Weights of a small masked spectrogram model.
Training: adamw at rate 0.00075, batches of 64.
Data: trained on chords played on synthesised instruments, 52083 training examples.
Rows from block 10 of the encoder, named by matrix and row number. Rows with one number belong to one neuron. Each number is 500 + 40 x the weight over its row's rms, rounded and kept within 0 to 999. All counts start at 0. Numbers have three digits each. After the name is the row's rms in percent of the matrix's.
# fc1: MLP up (encoder.blocks.10.mlp.fc1.weight, 1280x320), inputs 0-106
# fc2: MLP down (encoder.blocks.10.mlp.fc2.weight, 320x1280, transposed), outputs 0-106
fc1.441 040:537578521467472475498469463402463488502445508515496465470425517612507461521492592457543527470505550451528486397434447500543521562549474506594528485555442527528509459437421507503487478484488479437499544512464530475489465509523470478446505499591585545419554459501530492443477431472506507508475493517467563479500539534531445
fc2.441 043:496486514465503487533510538552539460511464428546500553529466479476453457533506474546599492475476497482503556546532576508483547494545461463503470501508483475549529464467516501480521474481479506509527489495489496586433535432520530476522489512433424485489466502481541475517544530494520554450527461505427544529497449465502518
fc1.442 043:473560470442539395473517483460534494526488484539498481525543462550518490552525524521449509508511527537469449462487489463433441493490507447527542462436486481506500463550527506530516473416533466527394477510480470517398449488461579559582421474522517464409528506463460501455481375628493463519463458503485489452490525465549484
fc2.442 042:469506537500495496504528509478481518469505551448609485479440447447548517475480486586491426520560531448459447502483501558507482534510544559472505463472430439482562557476549583498526522592491497477486478447497475462489460475544448421533510481522530575545499550459490478473439534509422506492625503495490513555435508529496481
fc1.443 040:554535475428459529551514487428516476438494552519497482468535440523500555489537499512452589532499513537441515489532497423528489533484482487615533573542521471487561506507490463531510488509495451466515501492422466465427525474484484545531526500464544486467505508434446572458462403450519456472440534475489469419520520532496495
fc2.443 043:465480514450505468498589503556516500470523507528440591488521485529572534530530534546499543502457557496468511511493574499437546498498493576494604477556486562538406477517441472466416479464426459532551501513496535516566519583491480530457469539562547539513402442439482469528405561463529510526495523426516470490524456502442511
fc1.444 154:533520537500492534468495527502470513529477480584547533527453527520437546484478461509502556431451547530530441525537512518495480438485514531587548513558488502521566435563429531479489465504494445498518494516467432456440507536517593458477474477526489481580451542544415460501491501456534500461524447576552517566511462482455476
fc2.444 166:526547465511548569514489519522499523524514571547511476524474473530438486531527564501522482447589485494519470527513389498421528451467506498500542472551446478456602484554537498484484543526462446455524519501493546497462510485541508495494514492533492502446494582490493540554489523463475478546556465536487453539507555509469529
fc1.445 036:436493410494465473486484429483467509454491464615475500520502446581508521531439529479578582472504467529449476470479480502427441527508476390539548503540512474438546490574470550456459501472484490495486563528580436496425530469417543492478529500570475445514499457484518522504486455511488431514513514470507559453505561456523453
fc2.445 042:560453465548478498479532489452512529499487541504429504585458543563499528516524485495491420492458544499510508570522435512448525512522466507537556523500498483506528453498508431453581558525520517552591562494410520462429520460494545543452561530488484484462510451467521541531484555437524484469428445526407448475422474496513489
fc1.446 043:531561473440466443421552406459517499473478502461499511534500346535482490545494502512539497499503523492505551499521444527492474471484513458598479482505409473510508498477465575499482518381487492478475494546505515481526410530356471520564547492466467517568470472537543467504489442451463496526510427515512424497543488438510506
fc2.446 043:486516428475471487525545499472516539379515547468552562549482497504478580528459531486382457495465568541443544459486491469532484585478515520490444492515534537500569505478376595548461498518529473472470545508500452535481479481492459497485501511518496425454524496504468465503548566458491460513484502476534510432498416531466540
fc1.447 042:475469477506509441516548461495482499445491490466501523567438455583495526502540541502508515518501536571491439436441448425528482378514438451489521467474486508555411452458445492535534465498470464452538442496462531510349380498480564482510449476505500478517517516562481533557542425456452546460477520476549543480468490543564461
fc2.447 043:523444466521505509479513509529497582472498446482527453516469523452461537533495535445516516475458524493473462530492514493538556464480443530471477507458464487420439521486520546520486524493464530514461490528477496552443486548525504509490485459459495477456559527549487522529465466548529504547530527487519532524545391576514513
fc1.448 160:457470494442547486457429566459523448501497414527511541488542513516495567456463518523551517490483503606488520539523512441479456402522557457514510520549502486489484464482453516525464521521540435488504488506585517474514465484483536502491503466511575456522516530501472608471490498458461496414519533565561517554511529516465412
fc2.448 162:490474468484560540512474574478553525496497498546504525499518504423459543398464525532413518523503519488483551537486568445502539502515483480499490499537564546492575481519465466473507515559476542471557419452373539449489539509504507481452507525481535501525445501491486456524415542516437549522506515517502484517456502480464508
fc1.449 047:502526528458529463489526470472512456530491551471547455520515422566438488542523540598528496563528530511519511470448540575518526518577381461518492494497488488522534503472502501506590460413537451396459539504433461473472449505510541499497458527503485532430541461503524530513512435479499553496419503497507520477510522499611475
fc2.449 048:523513538498500489478503464542488536556519507544533567471491562538513433491524451487465547442474501544500538469424516516491525511536542569459457453504418465495517483542544547546414571530539607518467474552518457471474537506523511500537555520434569476493439542444446491469489462471561509508568502486481431508490547520444484
fc1.450 051:457534517425477497476507459474472444471429532506482518509450484624504519426487504527504509516500500511507447518459525474443516428516505465571561492487431487479443528493521463499513427503495472458500527480493529544430403436489520532574474503499459509534536529431515440438507448483533478489486507481530453503448497524540490
fc2.450 059:501478532539476530501428402573528547471613475510447498515418551433484476512401492504515458471515485480450473543458547449601488516547531488453503469532527523503516516510549553483428491474509552447484562507500489468452500452538531457453418495535472492548551516483517490527436489471403521527497545534478506506523480480485479
fc1.451 062:484517462468436445550464471484502394523461439554544502545553440620586487524496476488541503432491518450421472463454474568500423538485534464545538476495391534468507509440490505553518506455454471557557507519494558530401491536404455514538496484540441468453482460454509535448497430513494499502475505506578447522473451457550494
fc2.451 071:505482561516452575575547512499495489430500519473570501482443489465516500495471435501505538457498558502587416546599389460485535512515496554422494579515565491459531465522520515512519413634544514498460505515498482369528438490462510557490530494501518528487539464491532513512498517403449493486491536498528510511501568458490558
fc1.452 168:533470484489455495495560534530547529473545514518553492530546407539448509459497484547532522580483521460507489490413515416509396476481457497527523570529441580507553538545461492462468481520507418506536530478494528529506514480507493425542468488461525434456503493539492443512486506479493471466533510454392480542512512553466514
fc2.452 175:528521504544457542516497520488520509545494531439529488502502510511498529481489470462534537528579510445564401424501536468472462527487509471550469552543507534504431559475510543452509512529539511476476488471517514470469570520534483521527512506502469432516451508523469446538473559473444455473497519545484498541524479532587496
fc1.453 164:529469484486521440525491524565506551536480565509540528421465477530504527543439512470455479488450478546476514515590496463511556455566535418466476498466523434474509510480535518485494521496467446484503507498504489496496532434491471514496536442491521475510514503451470560474577485549483529403530474543527455483451563555485448
fc2.453 164:495467508509578463479611520570522511569434545523528574447541521513429438538542435574469489458462497507542478501527513504468546473531539455506562538532543477524426547558507541526582480564439471530412492505518486512543516410496480512531557494485552457528520496446458526432591456484435465481570519504531482509528509593607453
fc1.454 043:512597462380431422512463462442478470514509468498454585487483504557492419512441529471530524543497560501514447509516575485426503434492461500572561502510490479473443455549492545439482451449454500480463560519462472415470508493469512484531580488512428458503478507527523518463499414506410503503457557458536472458476492505553500
fc2.454 042:496443494507515535484503482567420522555462450482491530515517521499502465532476479536510544444480469519425513472567519414508422562571534466433502512535453490551539461594471522476501602526509484502516466555435509460486467517499444539465599615516595565466522566488439496470477499524477493544459549500551524527534536409525497
fc1.455 149:533542478459470505460528516529484453556506513541406489455525506519506519559434451465496481505478453460463603502451429493524465503503519480560498452452518423501454505491549479511468534483517529464496468527415491509453486419549491417446479561498463475529513431497538561492519405561533556493543507536488467438468471582454469
fc2.455 154:511430528559567481506485475464474516443504463454496560557461506578518502471500529519461488554524474509532457445543538488499548556438498540504466493594520517468566414487476568448451450501463492491397491500548435516550523506448433565508431475465548503533594524526480486487487471508496510471601545469450436466436511411491503
fc1.456 158:534479462486519505530461515486494521534482458521523425479636457514564539541446534515503492511428505539501482450545508511469487541522497511533512448524480511575475547469511442477491460436465461479433470479479448529498476599438541439479481477493452490503413470527457478502532484534515535469491470566613501536464494481438522
fc2.456 158:491517540412512481556581461559505518493450481509457439455501553435458482606481559514481432481523464501475528485566476484541478494524475525523492481488492471552429528499537562452436483505453464460540557530482515539522444517514566471566482472448500506506534530505494504576554423552485483484490465490524388502502461480498484
fc1.457 165:472449531457493524522510499503505485503480474530463477526525493533557530445449519489541489513449493501553575439522421534496527464532556462538543527487461402483464448544546548539506479528479427470466495514581450526462463513468546492464537420555515428480581493437451503523480512476508485533510560446519380452411514465434470
fc2.457 174:511499494490472466541509517490467479488536596541487475514467510445499404500443431524432545515547537508471553505446588494459487535457486507498474517493494597544536515499504458512559486509633587569472516465366451491513504537595472477465469537532552535522505463526439452502517586541535510452514469525503513519456487497485511
fc1.458 041:482542464473417516451514496392511515462506508509493590481472493557522558459505558482477524464505504466468474472504468550523473456514510503477514531505459484524488507557535543484563492501491477488474513501467460598439445562493521414504454533490549428501442452558490415421501466559492520501497486426533488550439452520526469
fc2.458 044:506494510542524504495457450491532579473516494457462532519409562485509469582539532519418479471436470508510536473509541511449445455528534553554469489560530519488444497501518457478542427497544507529501451561485530480513528499514563491514491495420441449455573595517531545492527557478542548475514551529471525515506519490495418
fc1.459 041:543525474511490507459486459490408457475489492503494490537550505570482522526525534493452561494533439429567474436473528564479496504498502510573473516407517475506520492502454474559545507446482458515621586539463516512383464536490528472567463533433470487444435449524476507493540432514446470463435483498564517506516516490502452
fc2.459 045:485561494464619461557525481499472604492541492442489435474553527504493478506494483473435512505508517490490476489438493493458527528527519526472539485508495457549455490496546528501480435525520480524471481496525480508527466566469488461525498532502493525443534499482542464531451464500534541520542531527495554561547484504597588
fc1.460 037:508538533457490494514460499450486517560491513522510501494487486559529454523524521548492523552481450516538480454439487469499500568502548473537431520545509496523501468568489517492463459507537434540487487558537456534451532483392496535574458575480454535512569602434466497474553548501446527490473401473526446438549494517527518
fc2.460 040:526479473476507475481463464454531605509606545495420497511466562453522467498486497556513471529494486493449527529509520433462463585443533493461553527489557458455551510480483498548538557506465555567500506511510493541492512487496544562443564546517523491561513521532531501487438458581538417510464420483440474514416453551465476
fc1.461 168:440552515476482476481533519476454538508406463465536586518509504517552484424518551577481559542567541464496507499514565484517481499483557553508537575485529473503421518499508458491465468466462533578445501497518527550469498586444524483497502463486543498485495424493499446574417505542521552537449477491456518475466463500467479
fc2.461 167:497469526473512433481536583538471487489622564596532573500523487417457417453441556506437481479491617509446583514482557475481458541534523479501423552537531542509516493580506481567579449486527533538477456496466542514533486498504471513506445495482477542454461513519492422539547512489489475503542463540435422498512488525508463
fc1.462 043:504472543427490473430559390499476507477548527453542476486511494591483510537590468539524448491545486455496503505490506532501456462543506452544549517457500478470498504495458555522529468531603497453481538492504502525546484482464467511479442512543508484490557456508437466497463422494473505491547548531478510479593465540430511
fc2.462 047:621537469472549519523549499504529523468560477489448439457535507511569496545398438550497491537431546534512485505561511464505551445467580502431496517540486513572523485485480457472468602429506526537499476434499508511435505502464448492530513490546510429536472625489547516496489492557504498493491451559531446479505465465518454
fc1.463 043:591494485492550451509526453530449527427514457475482467532464465621482525526485513510487527528478543527509436473488508509476540390574489502500480524465466446412461521464472523466491474423545498515514572578510479552514467523502505512530419470499485491510488437485534457519551487502438503522459457493438541415471539499537494
fc2.463 046:490497551515503518481519526435515445470532527523505430448449494485470481515500486458448530514464548545543520512488501431488522494486496523561540483521509481547420491500513426562466561507440566508544476502488494466410514489516557436474501478426453495405483512482564433484493501461540549498458497458486497450503422537485502
fc1.464 042:547518487474494491551533454472593513484522441481512528569505514597520506480517519521469575513525548495494491474584493493455463494547474452489532474491463506453492483439493456538568491467456500515481556551499480481447489497517540514513503455485484452561522484505542456447528355488454454481492447544477489469540532523450454
fc2.464 042:526512420512597500465526488461479433499476548511496449483476531479570530480542515497541486514471520446479467524450525448500503495529456543547542464542504534507546572500462404513496452533547433530451480473568507527464460549559583468460579526500477520555469468524550454558470523498493563505529487434477457474498465518475511
fc1.465 055:470459428394508411469510440480525489460489419501524529532508490555475476527447558511552521474462484461495422543461482451432541505444466511528492526477448432454513538522459532485469485461502497439503512508468502536450427482495494477551480477467456457487514510545478505478481409609460525474439505518456493520535471457518565
fc2.465 059:478543494570526502538515445484508551457519535511451504506477487451486438457537439527483488504465556546470524551493446481476488477473432474430536538538494533514472432469502568463446582452506502512526491469488485517515460487477498485495465513490474515458479512485384460439514515528458488512566516537513484521527547484411472
fc1.466 042:443575553460509471479482485495464500468442428536508484447549470610537464455425537491527474455534536548443471508533455538495470528481469495566536589516462539493493545407508554475521530508466443495537534546539529497474475472506490529548510564540509467508471520532423514490528446501493420461468495464442534459469523566435468
fc2.466 043:528540588522476497502444488515518532459446445502484468445504502475462423445503500552512474448466514501542536464465521501537542512531482557427492459429520470493520567539433549559475550542499459503583531465484523462483454447494485539507489510528522474545466566498470454545520533564475525458415453527498531558468504475483489
fc1.467 040:495496511483504493523519501486461504459466528548468471585508478581535511404496499469509526437445509471519534477409499469484443543479470514517483505521496493499476477483460527514416484471383528426478551567485485445504470474404479572521451472517472403475561488455526458484364461536528498468519430473528507475542433470536438
fc2.467 041:518501538487534514502555590524467498469553445527432523619523564523424520460528453536516506494486509500476480515438490555502522484435505488517496568578514511517515487543495539495402484443478488510450469509560479582488479515502501467432548508480504506507507576493540451506462511414520483478474454440478437461448431513595466
fc1.468 163:490483491454442434511495459516479456474486478508539512519521517523474573498452519536548519492485495458503517490486466419450475530528532547517457458438452507424461587427487461500492508542482541530518481572507525467463491510484451500579500475502580486507437501556493576478499505508533554453454473545470404548483546451502402
fc2.468 165:511450527534464468487534495525496545439575436496495483494518501406542533512507467453507468485470497490518438481507512559490542504497467529476589494621534526546476421486527546569487512500492434526469503470537475452479523460449466519470524455499512520452506482509527472550498507476503526446567472466472459569536516444456480
fc1.469 051:497503485510459500517530492456459517505525494534509553524444437488520517533533475480533520475460521478458368520457535507484473518529457513545491441542491523524519494545388434491533547549429431488473558590484502477498451464441517506522558528479500461504523548551501422487511532507500483569524497538388535512403466511551458
fc2.469 054:578500530573480508523496557540429420563536465578501501441459525469535503511487447573482480503516530534549498547509510500554514529536471541393602535493510526541567479383471452484520512506440478547556540449498479451492465475461443470521409536494460547489476454481555499447492549539555567503482544430539513465534494466463490
fc1.470 041:519566434490499534441531472430516517513470450479496527469502432535565486474485492493497531562502540477477485462505536498486427575537597515571484512476443505495453503518545474478538511457510518443523532580505510540507465451493510453562534492459545458506518454466480532534491452473522476466458412488400492512515575509503456
fc2.470 040:494540527501492525498412470466533504457458492510476511439526544442485536516524499528525491548513551612466522480512485445468558508522478483439501506475503529529502480525481450526490553555525513512484461529520483496459510519488495467442510551575545506469510501528515495498544495539498562468485526567423476518529448561514475
fc1.471 151:462421437491470512485459518451573488433477460510445498478534530537551529511493480538476534491454492485441491494461512477479529523489550489497570471555490454530569481477381536527515490466484546455500529459488468548487467539471541514530476484475456499439522475496505466525479472452472509520535469512522553493559512498490484
fc2.471 157:535459477493418478482510453440526442525582457466530450496479437419414502492497498515509501459539488500528489522506444483505514491440472515504520461430515475543462500508497552453451555513537596559514453550500507547576513418567513474516486548486531525599473485521547514463491440509509502483473523522544440506521506476494517
fc1.472 038:522508491452573467596436537512472545499553541509533491513467458591475599541496500465479519529472570465453544482546490446533461520574527515520554541535456500523448478481445526503568504580451498477497577524492436488406489437507555491587490497504500477417441532555476422510480389508444511518488479505519495496545504466516500
fc2.472 040:447491567513513493478471500477482469496448550374505490543448525480450569474488487494528509506501484471480462462534471437542525477437538480506486490472511491482427500555456580577504446503508433517516437460430507508552480552551530430530586510588466581481491455531537465514547480523406505545455501404516487536462448566516461
fc1.473 045:478468515417503455514477503464429520520463494532523521507432413551506551468574543475518455526458528475532509447512496457494463480564540452566520503551485488461536481421469510536456469524512463538464555509455503470419505468526506490566527467519498465481483459517473546477526313538489546523448510522458492524507509483562518
fc2.473 049:499466504493490443486531511462530492494477507504468443534482565464344573470485535433435449439435505509480537515479489542485623512547397499480462460546562471491495495525443512478474488523474537496486496475433523449508451434527485463508510468442497526512589486534564433485514447464560547480548467391465437385432496427505487
fc1.474 042:452458497422446473568445475475423503502458492598496505547479498601551508518468521527515535536544498500508523541503525590472530477466492513545486570542497496461565523490509522495446507553593499467453531514602506568512482461455515497542536530553504394496484519426528530493471447538525486445532532512486567570525392483588494
fc2.474 044:574526515513491460548597492482547459567520573486473508508508512429517573537460507526442448485504508607430521490474534548494473440512486472485423450385496496536535521461516419537434545487436477517494573549464530447539420546523468449549525522528459540468499484476439505522533518479483506525494477469490538451451509486476480
fc1.475 038:491514578439480456513514529456475537506504485424540517478517491596451421463432474556549597479505453526524468495455529473570491500455492467504524559515437472456445517539428465490510516440439450532490535548534528570464506612512513525527546526548509482497513466566489538506466423433489511519426418527543558482469444557577474
fc2.475 041:493457532488516466581545460490530479549435483468508531521496489559543554518524517507531428543481468419530432591520510467497542556494511548431444535401505474474601603457451530475490419396521510527529475498514535546570470526502554524510509464537484535613481471553535546572508492435528496521506510511508479475546451467489497
fc1.476 040:499549430374544541555525457484527453506428471525518490531517484618498466519516494499522514508483566487546471554492501452477453533503475472496437550505431458525463418460514521487489471479493513480436493528549517543472483502484534532534488463460519431515457527503481452498466483538545492545470538488493515482479517516477463
fc2.476 041:544477469531452551518500550529473418483492500496486476488502486423495515513517481447549472510417472498469617538445533507544496496496502466482466489464478518527546499432569498504485463528531557529528488507494485466494498529489435463461444511452506515527572423517488538480505404541459518457505552506523497515428529468453550
fc1.477 167:498448449412526463461485481429477487440526505530545542473577486515461492501473482552514471474486508523482560574558498410427490453508607448600505496574500495475450482530476481537524453491535501510526484513478523473450436487486486483496491464482511497519500471496502505504426503501519494493532569578454555503425472523464428
fc2.477 159:519463506440507508523563525415487470518524498553502496551512458295446556420535498530453497465528524458525528533577557427540512571528441454512466460423496553475469523494525497526489466556472487478531482428455553428511510485455476465509491506475500487510515502447493430498452496491511512579484474498522511501540452480515523
fc1.478 045:498531456487462479542568486522468470484476445574501525568465536579546505494538507524545555476539519484498492386484523488455478484417517552492515502396508479541495503458509497474487466499494425540437570483553523569476383522462511533489492501564563501464504506498529528448503461541517506480543482464446452498507493526507447
fc2.478 045:501487556495533514491566505486535504540515499545499466504440525534467529456523462465445481512569545483499533562529430465562504527528525564511491538547517535552448525565568490528509474475436486517544534503491497548509505515556551498527532534443509531495366494478492477550508497556500485541453447505515512496478459524398556
fc1.479 041:478496481442540419453528529509543477511478471493475552538483409547538532492480527491516553494503507441468477461520537502513534465564563470552552542522435478549478462533456532522476428535493510464469510479477530509434500514503563541577460510475453519508542524541431495493464394510460520439455496529525500462414485580514486
fc2.479 045:530461443470547526553364570434492449455477486559390483561537544507511541501507506525516535516497530522506564495500528603507533473560521469515530468489497480505507441508502508499515499455525496491523529512478492485497497482547413505391492513524506528492525577490432507544489505465454486487536552551502536559505541479489519
fc1.480 041:534464480492510472514437419516495548428534453449481523502520460585518459568489488557524461563527494426503457563456493530467509547533509466521512532520462489484442484518461522471471471511460506515479510520508503518499441501516565544535537570457468472490528500422448468485572527472421490487473512496518455461468474379530467
fc2.480 046:540569530524474509531490525490500473470514503438518439523508460576477531588486468525557447465560514515518463566469558598475453522476507541562557524509541526506588473500460488486481539511479475483524548469511481509536492495537540448436441539500546480513481513564549476441506502427542474507510484532515466488517510587532521
fc1.481 042:453579527450500528490554479521484542528429480444496542484507463602543450521440506441537519461506484450477487485503476468577461458507523471589454544500453497457524495452386512500585505438578521464561526485518512502393501458501546468469525482487487497506532546509426467528446490498351491485519551479467476483418530483452429
fc2.481 049:461555489541483478380535487504479478494522536533485457603529488514462474506508462524498514434499488499475548532498376439468505506471506549464563486517466525468511508506510461532499521498559490409556482482453458454493486456457476540574457501499494505523473562475611584483505495486559508532503534604484455524451573527521536
fc1.482 147:460502503501561472497456543550554445497477483535473512497514513520461572503463482457517556541472472530439551514450480446526463413474471555517502474452454458490457501508478454526546490451574529500514598468530513472423395467500566458509475529490461494459474510609487497459546490470427436547514515538475518455524513529459475
fc2.482 154:534498483450586508509510561529510579506533500495488534460526543551477476531451461449422509452454452481485557495486503454547543518495543521500459407510509492391495567501512520471521559536478584547441525457452461554433483454574536487557518497519482454561491517449511504515569501461501474445513521569503437515473520507453510
fc1.483 041:534507408489502579482489483530493488445436495509479575522486507569487529516502518558467530505484468503455488473492484438436527500539481502499533518504481439477484488463522532486482435563428460478545513477537444458396454505476473511525501515658513411421558512531463504465478415555540563461438489524530522498540460503531480
fc2.483 040:541519523477473453533522459474528542481537535509544514544551452542552446558492469393465517519513500564550454479460569527498473441522560482476534463547519538561447522501533522492508503571463460526548452536535474497462548503482525498450466467513490413489565517508578473499521445473556593418481480506518467480550530510480497
fc1.484 200:521516509499465488537511465523487541561527532577487560435512503521458464548521490480579518448461473547469446459541558506518544457492434476488459471461520475413457540477479478471512520491457453504462531576465519492441517457498534457523499511517537452510504495468425535517510470513472549457481484546533423474493515520552510
fc2.484 189:499500475476470496423560455455549570509549524504501530458491480427509481506522494533571482545541458467480526564554522422531505422512493512505429542543567502441465508555471455482483536488468476529519524560450545500562524442575542495506513461450486465526483502523504501460496544513483431493546515555511477466444497569491484
fc1.485 058:473464494405436466500535438468520489418481495533495523473570475581543458506554537445471544457482562506511452457492445545543550512467507482556554530558496485528523475445554527476508487478476505511499601513520469512457419509395514485521477509534543479483513447492504453498510486549460509469465503460490525402505488448510487
fc2.485 059:477492507535550500494497488467494479470470547474477497428603585438464519521409473477533482572550492463470571552536542495520461451485544500446454506525523481500401417484522523499485480435504571445507492491426566507494508441508460531551501461459561513492569540470454402500520454482534502501494538522465532440498495557543483
fc1.486 036:529499498517522570474539477482504492472441543538509453480484459625465502508525547490486489530540456493518423519489423490491511560480427428471566515508486439537512496482508481551538566460514488452532496500504452464342447508475495483535508526545558540522514485554490500490540431486521508500418500503507532460471450502538527
fc2.486 037:562556535507524460495508491533515478495487468469529549492523568515465532483414564449547469524469459428454567461523545508457508551524578481531512528555517473478506502532513553453500561513525522489461437501420467510444483548461570570534457572480459529501527482466552519516573623560491576478501466511498466563527453560524413
fc1.487 058:457510485431520446569501454469512492465478556507479521531566441536479453535472481452533445553513513542529430489516439547496497500498521442561514489486427500506486540485492481468507486582508512441472558541469485485434460487437436471608476499555490445498496466550494476530488456505544482501483460545524532509533479457459509
fc2.487 058:592447512533442503494506500456496504548513476500522541493554511462514400384588449494477572498594522467573447490469512517487447474491511496476431490539536492566541498555471424490505544499472504534475430483572456475555604516549523541486485500451516542526514510478473491431403510462460474515508485517549462576504484530517510
fc1.488 036:479528492461527467496493521518482471492586567467514476535491470551493532467476554515466528486510550481543488456481481502533512473519522476590483414496454450534515432505384509449526478507479469489544492526518471444436425532434495504540536492533478387528437477553518539440537468472462415404517526538481485473433490524539547
fc2.488 037:533523523494471489533505497533543496533483430422511567567461430467451628521531497523467480515509529428534517524503503484484495548516464470552444449628553467468531509558527491502586572500475548522489534505470554502549541526526540574531564509590522512481542514462504412517480528513532443500478458536447538492523439427568483
fc1.489 148:455463495454495463440447513480487445538510509526441507506555529528534457529491485457551519498550489401534512497459465525514578446441471467483507568495479513558526488478449512529503502429479514460503560462480468531476390459490483475535444534483488490517498519544499448495515479504517445549512479555460532553537496530574512
fc2.489 153:557519494471529467592502479448462554538463520562510541498526517451456450475528495457557558499530488415511484541511410507501490444480554481551496422500545522487524544453502574504546571511508499534575483486538450526508516466611454475493533466468456515466507458417532538474494548507520465452518561492498447496466470474508507
fc1.490 051:433505510431482459519520511435506461523473491424550555505494515607473448511524515508490519477580491499445507396482503401493517500543570488525566513510488454459503515490510557462466542510533498457512551488498586525396446492401450485516476487488498513499489487461459509505494483560437538480505490472394472486502553609514495
fc2.490 051:564505536542458462395534537559521611498504474526502479489573404466505482535500495439442472521544492517520504491534485510554529508470504484487505497443408496492527471496490522473536406510501516545510484534528487475521501478516501512515464564512390494492519507513503496515470506553507485498509441498447483487505538524485583
fc1.491 043:537508491457508486644562440444500480486489502445489559538463458562507418434532502508536504530524487456515522497499495521480436496473511462596510533510470485485450463524462476532470493520468493412486546554510487528436479493445513440568468451481530428481479502522495525487477469482500462486479479514491450508470444553578470
fc2.491 046:504390489526504615520548498436492491516538534407493512539502518421525453457492462475518535524463547487539472518495590516538503583478517478489482536519481506507491453489477572513562451568489448505487476452516485524472491524460520536486527505479521454433460455469512457575568508551480473525478457534495548494486469466510506
fc1.492 041:520542515486461490514491467522482488502510491464458519574460525541497579485529556472525500509513542521492410515512492492560470525475526564530519524487483504443499516484460490497497498500503491417518481514456487502411512489456469497490491573493509481493506441536529524517534373500526486489518477483543470492514580487470494
fc2.492 041:474454415494522437480425547493588484443483521542439482522483552531465603535491407504461474473523468583512516489485493506446481481546539501510498575520557498532516481497536429531513575475523555518508467411395544487512467489471552463486520460562531469511495476487532477509485467476394444505522516512537516478514439521467460
fc1.493 046:489526497489444451449424496500535488523469486505494518473526514580496426486530513531513533484543528491489466518461525529519473471536502521573474579545451448490470467447501481529508512431483485444488557542504425483409477527454519476564484528569508418527563499486482573518543458522552504478500499624510489455507503461571495
fc2.493 047:445557529519487504470521510593464495488556462468617466498496463484436438530508455505516523477529518506530462554497503461488410466560511541499456527481535505440497497531461502476510504536560487546534460460444508457468621524469506540528533451406529497520504530559538492472458577440443451588483527439429572505496505509463427
fc1.494 167:504456481482559509460484506504442529520532546471466428541505530510452535532414544553530520508583512524530537539446525513415478492557501484506528531500403526510548464466510524602601482401505548482494504518461519538462440543556542433485473485516453505426463580514478425516535485528519422488538518553512480506504495463456529
fc2.494 172:440466485498438461573536506578583452483503512495573499498504494598485540525516463471526499532474578561488442421614466467491459496483519586487482481480511452530467493428480483460453440512495446488463487566531483427482484517441456559524562520544525534482520434498522603474464499506502517418511558485528487503456531499489462
fc1.495 177:536584511489531480524490470406461531568504490476518471522501465486400583513506568436512413515483465540501525502492435491516470458492440510510486502514484475517469497469502518451466539516409520453490527559524469496461456554429508437481467564525510458543494485585548512540573480561519511514459515492476471480475476546545515
fc2.495 170:517488483496473451531506479508543510507434467451518512474496479468520513475484507418456497491603437492506514487513479558508494496527532510480500548454519501475512547545456497511425540472487535486451448544579528531572481582506582392502542516508491490550498505548507416515536432479552453402547449512518421484532501464546509
fc1.496 036:510541480456572469529433511495456588498515454491461528562537491630474513484479510536545495551560547484518530493493502450498481559525417457524542474502541487492477479441549502537450466506534496514509543476455475508493458487520475532547459554517440418557538492493519521470437524466545508476496509487482449493415436527546536
fc2.496 041:465568517502498511549523506467563490489541549497471483491541451544536470467574383532577467490415519464550513446473554448488505522521488502472535530419474441502523572538511506488347570511496473526503472516505532465477535485488494515477536527567518514525501486530484487497468512531478512536434501524449494553461454496545530
fc1.497 045:441551449470553491508477461493476512503515472504502602469502441496445528440469538555519531475558491492510487402530513413523494505525519512565525572477472499506582475513492497469505520500474480498462575498437466542416469537494528552539523540510477467467523499539453525451402417496543484496422479457509435499524543442465543
fc2.497 038:552526520532552523569489485441460430507471457537427474471458478505510512526603503491480460509531454471487504496488539498485519492485522506442446441454464564473470546558497536509473544505428514555431458447508514551447475550454510539535558524488478559464459538470426510571556496510540466496471512418502527478546546436575483
fc1.498 138:501559455442421432498468502519476534531529561563495510508511480505525485477484570565549517547423482503515568426514440532501554512519545501530547484538496417459494504478536568447455497405543505490523458511544531558467504531510478536533517530442543509442458493517495545500581418478485539501512468512508447457434491601476449
fc2.498 137:483454571493460473497495523538483527461568525519445465449581519503475564566452475522513530457413521533470444480422582473502530547574475524451517396518470481566543454487538530501505476533481542511551573423456474497476463542506482498540469484527496501441566501522450402436533547407498529478438527532545465517528472360421519
fc1.499 165:477492534476503506532501529492481566432407513444519518462470459508551535451500482439488436441456544498516509516527538470530577460457477443475479470486477478548460522478533487475460498472529465535514567428498443477508485538480534503483558497511433503495520453493514465465546483555576480527463520498543555466493440543534538
fc2.499 162:547458473466491449545512525507498443399518541479521462517407466516537476428526492484417521517464531540468580496543558574459481508467534530474585519492505436470513467495514474515476552520596504500401478465573490542456484459460495530491517492527539496488526478530522539499512514579520569440597556566521517470501535499464509
fc1.500 041:450506464439488481491558434448538504439522510466523551507487414554531483428534513532452503539512499466515463466535475502422528503505462459532494568518418443476472513494467547446505527488436470501519575507538506525459445502498531503541438476482465497546501463513499557451507475490519499500481477461478552528464464409536565
fc2.500 041:530554499484480550494553429480448546544540540455539503483491527495515489438497453551505500455517511472484481481522421537486459550534511468490504554507565548578499559433540456506477529648522489411530497485457489500469457517446474504509460505497517468485544437493485521488510454483578528516505438485550557523404501537514477
fc1.501 036:491483465455478521515545451449455498518447438479515462488543475628469495520587546560444489527451479515500497456488517496470511562464506491492493454552455497458512515556514604542506457425459439436471518479544457511394475508552462524441488503524464483448521515508524617460466422554519443495536449552497480453479455500445530
fc2.501 040:495534527505497507511509500461472477518508552555543487490454529453449466488534543552539486482433561535579405548472525517449532465511510506495462501540551447490490433478408556533513504481517574521534507553521507492538540487398433457523574520538483566507513448490545506481531496547501453441557473552428469505535550500427478
fc1.502 039:540495576487493443544484530490454534518532541609521509523462464580523512482534524541530533525485533552469467413491501525496490494526501443494460480470464500525505487497338515543529456526554487465429530532507508513453524535490519460500528518548513436466512536441467458456531413550457518416471471507546535474487500503477525
fc2.502 043:619542481499481520533568527540488477532484541500469525524519475529489517541502462472426497527430479568419486519522493525502530482484473553514498474524512480516360543520461497453446491572561439500469540424485527471451489510459574500490507491572502519486515484493446557546473541484474501509532503518419537475548493531462515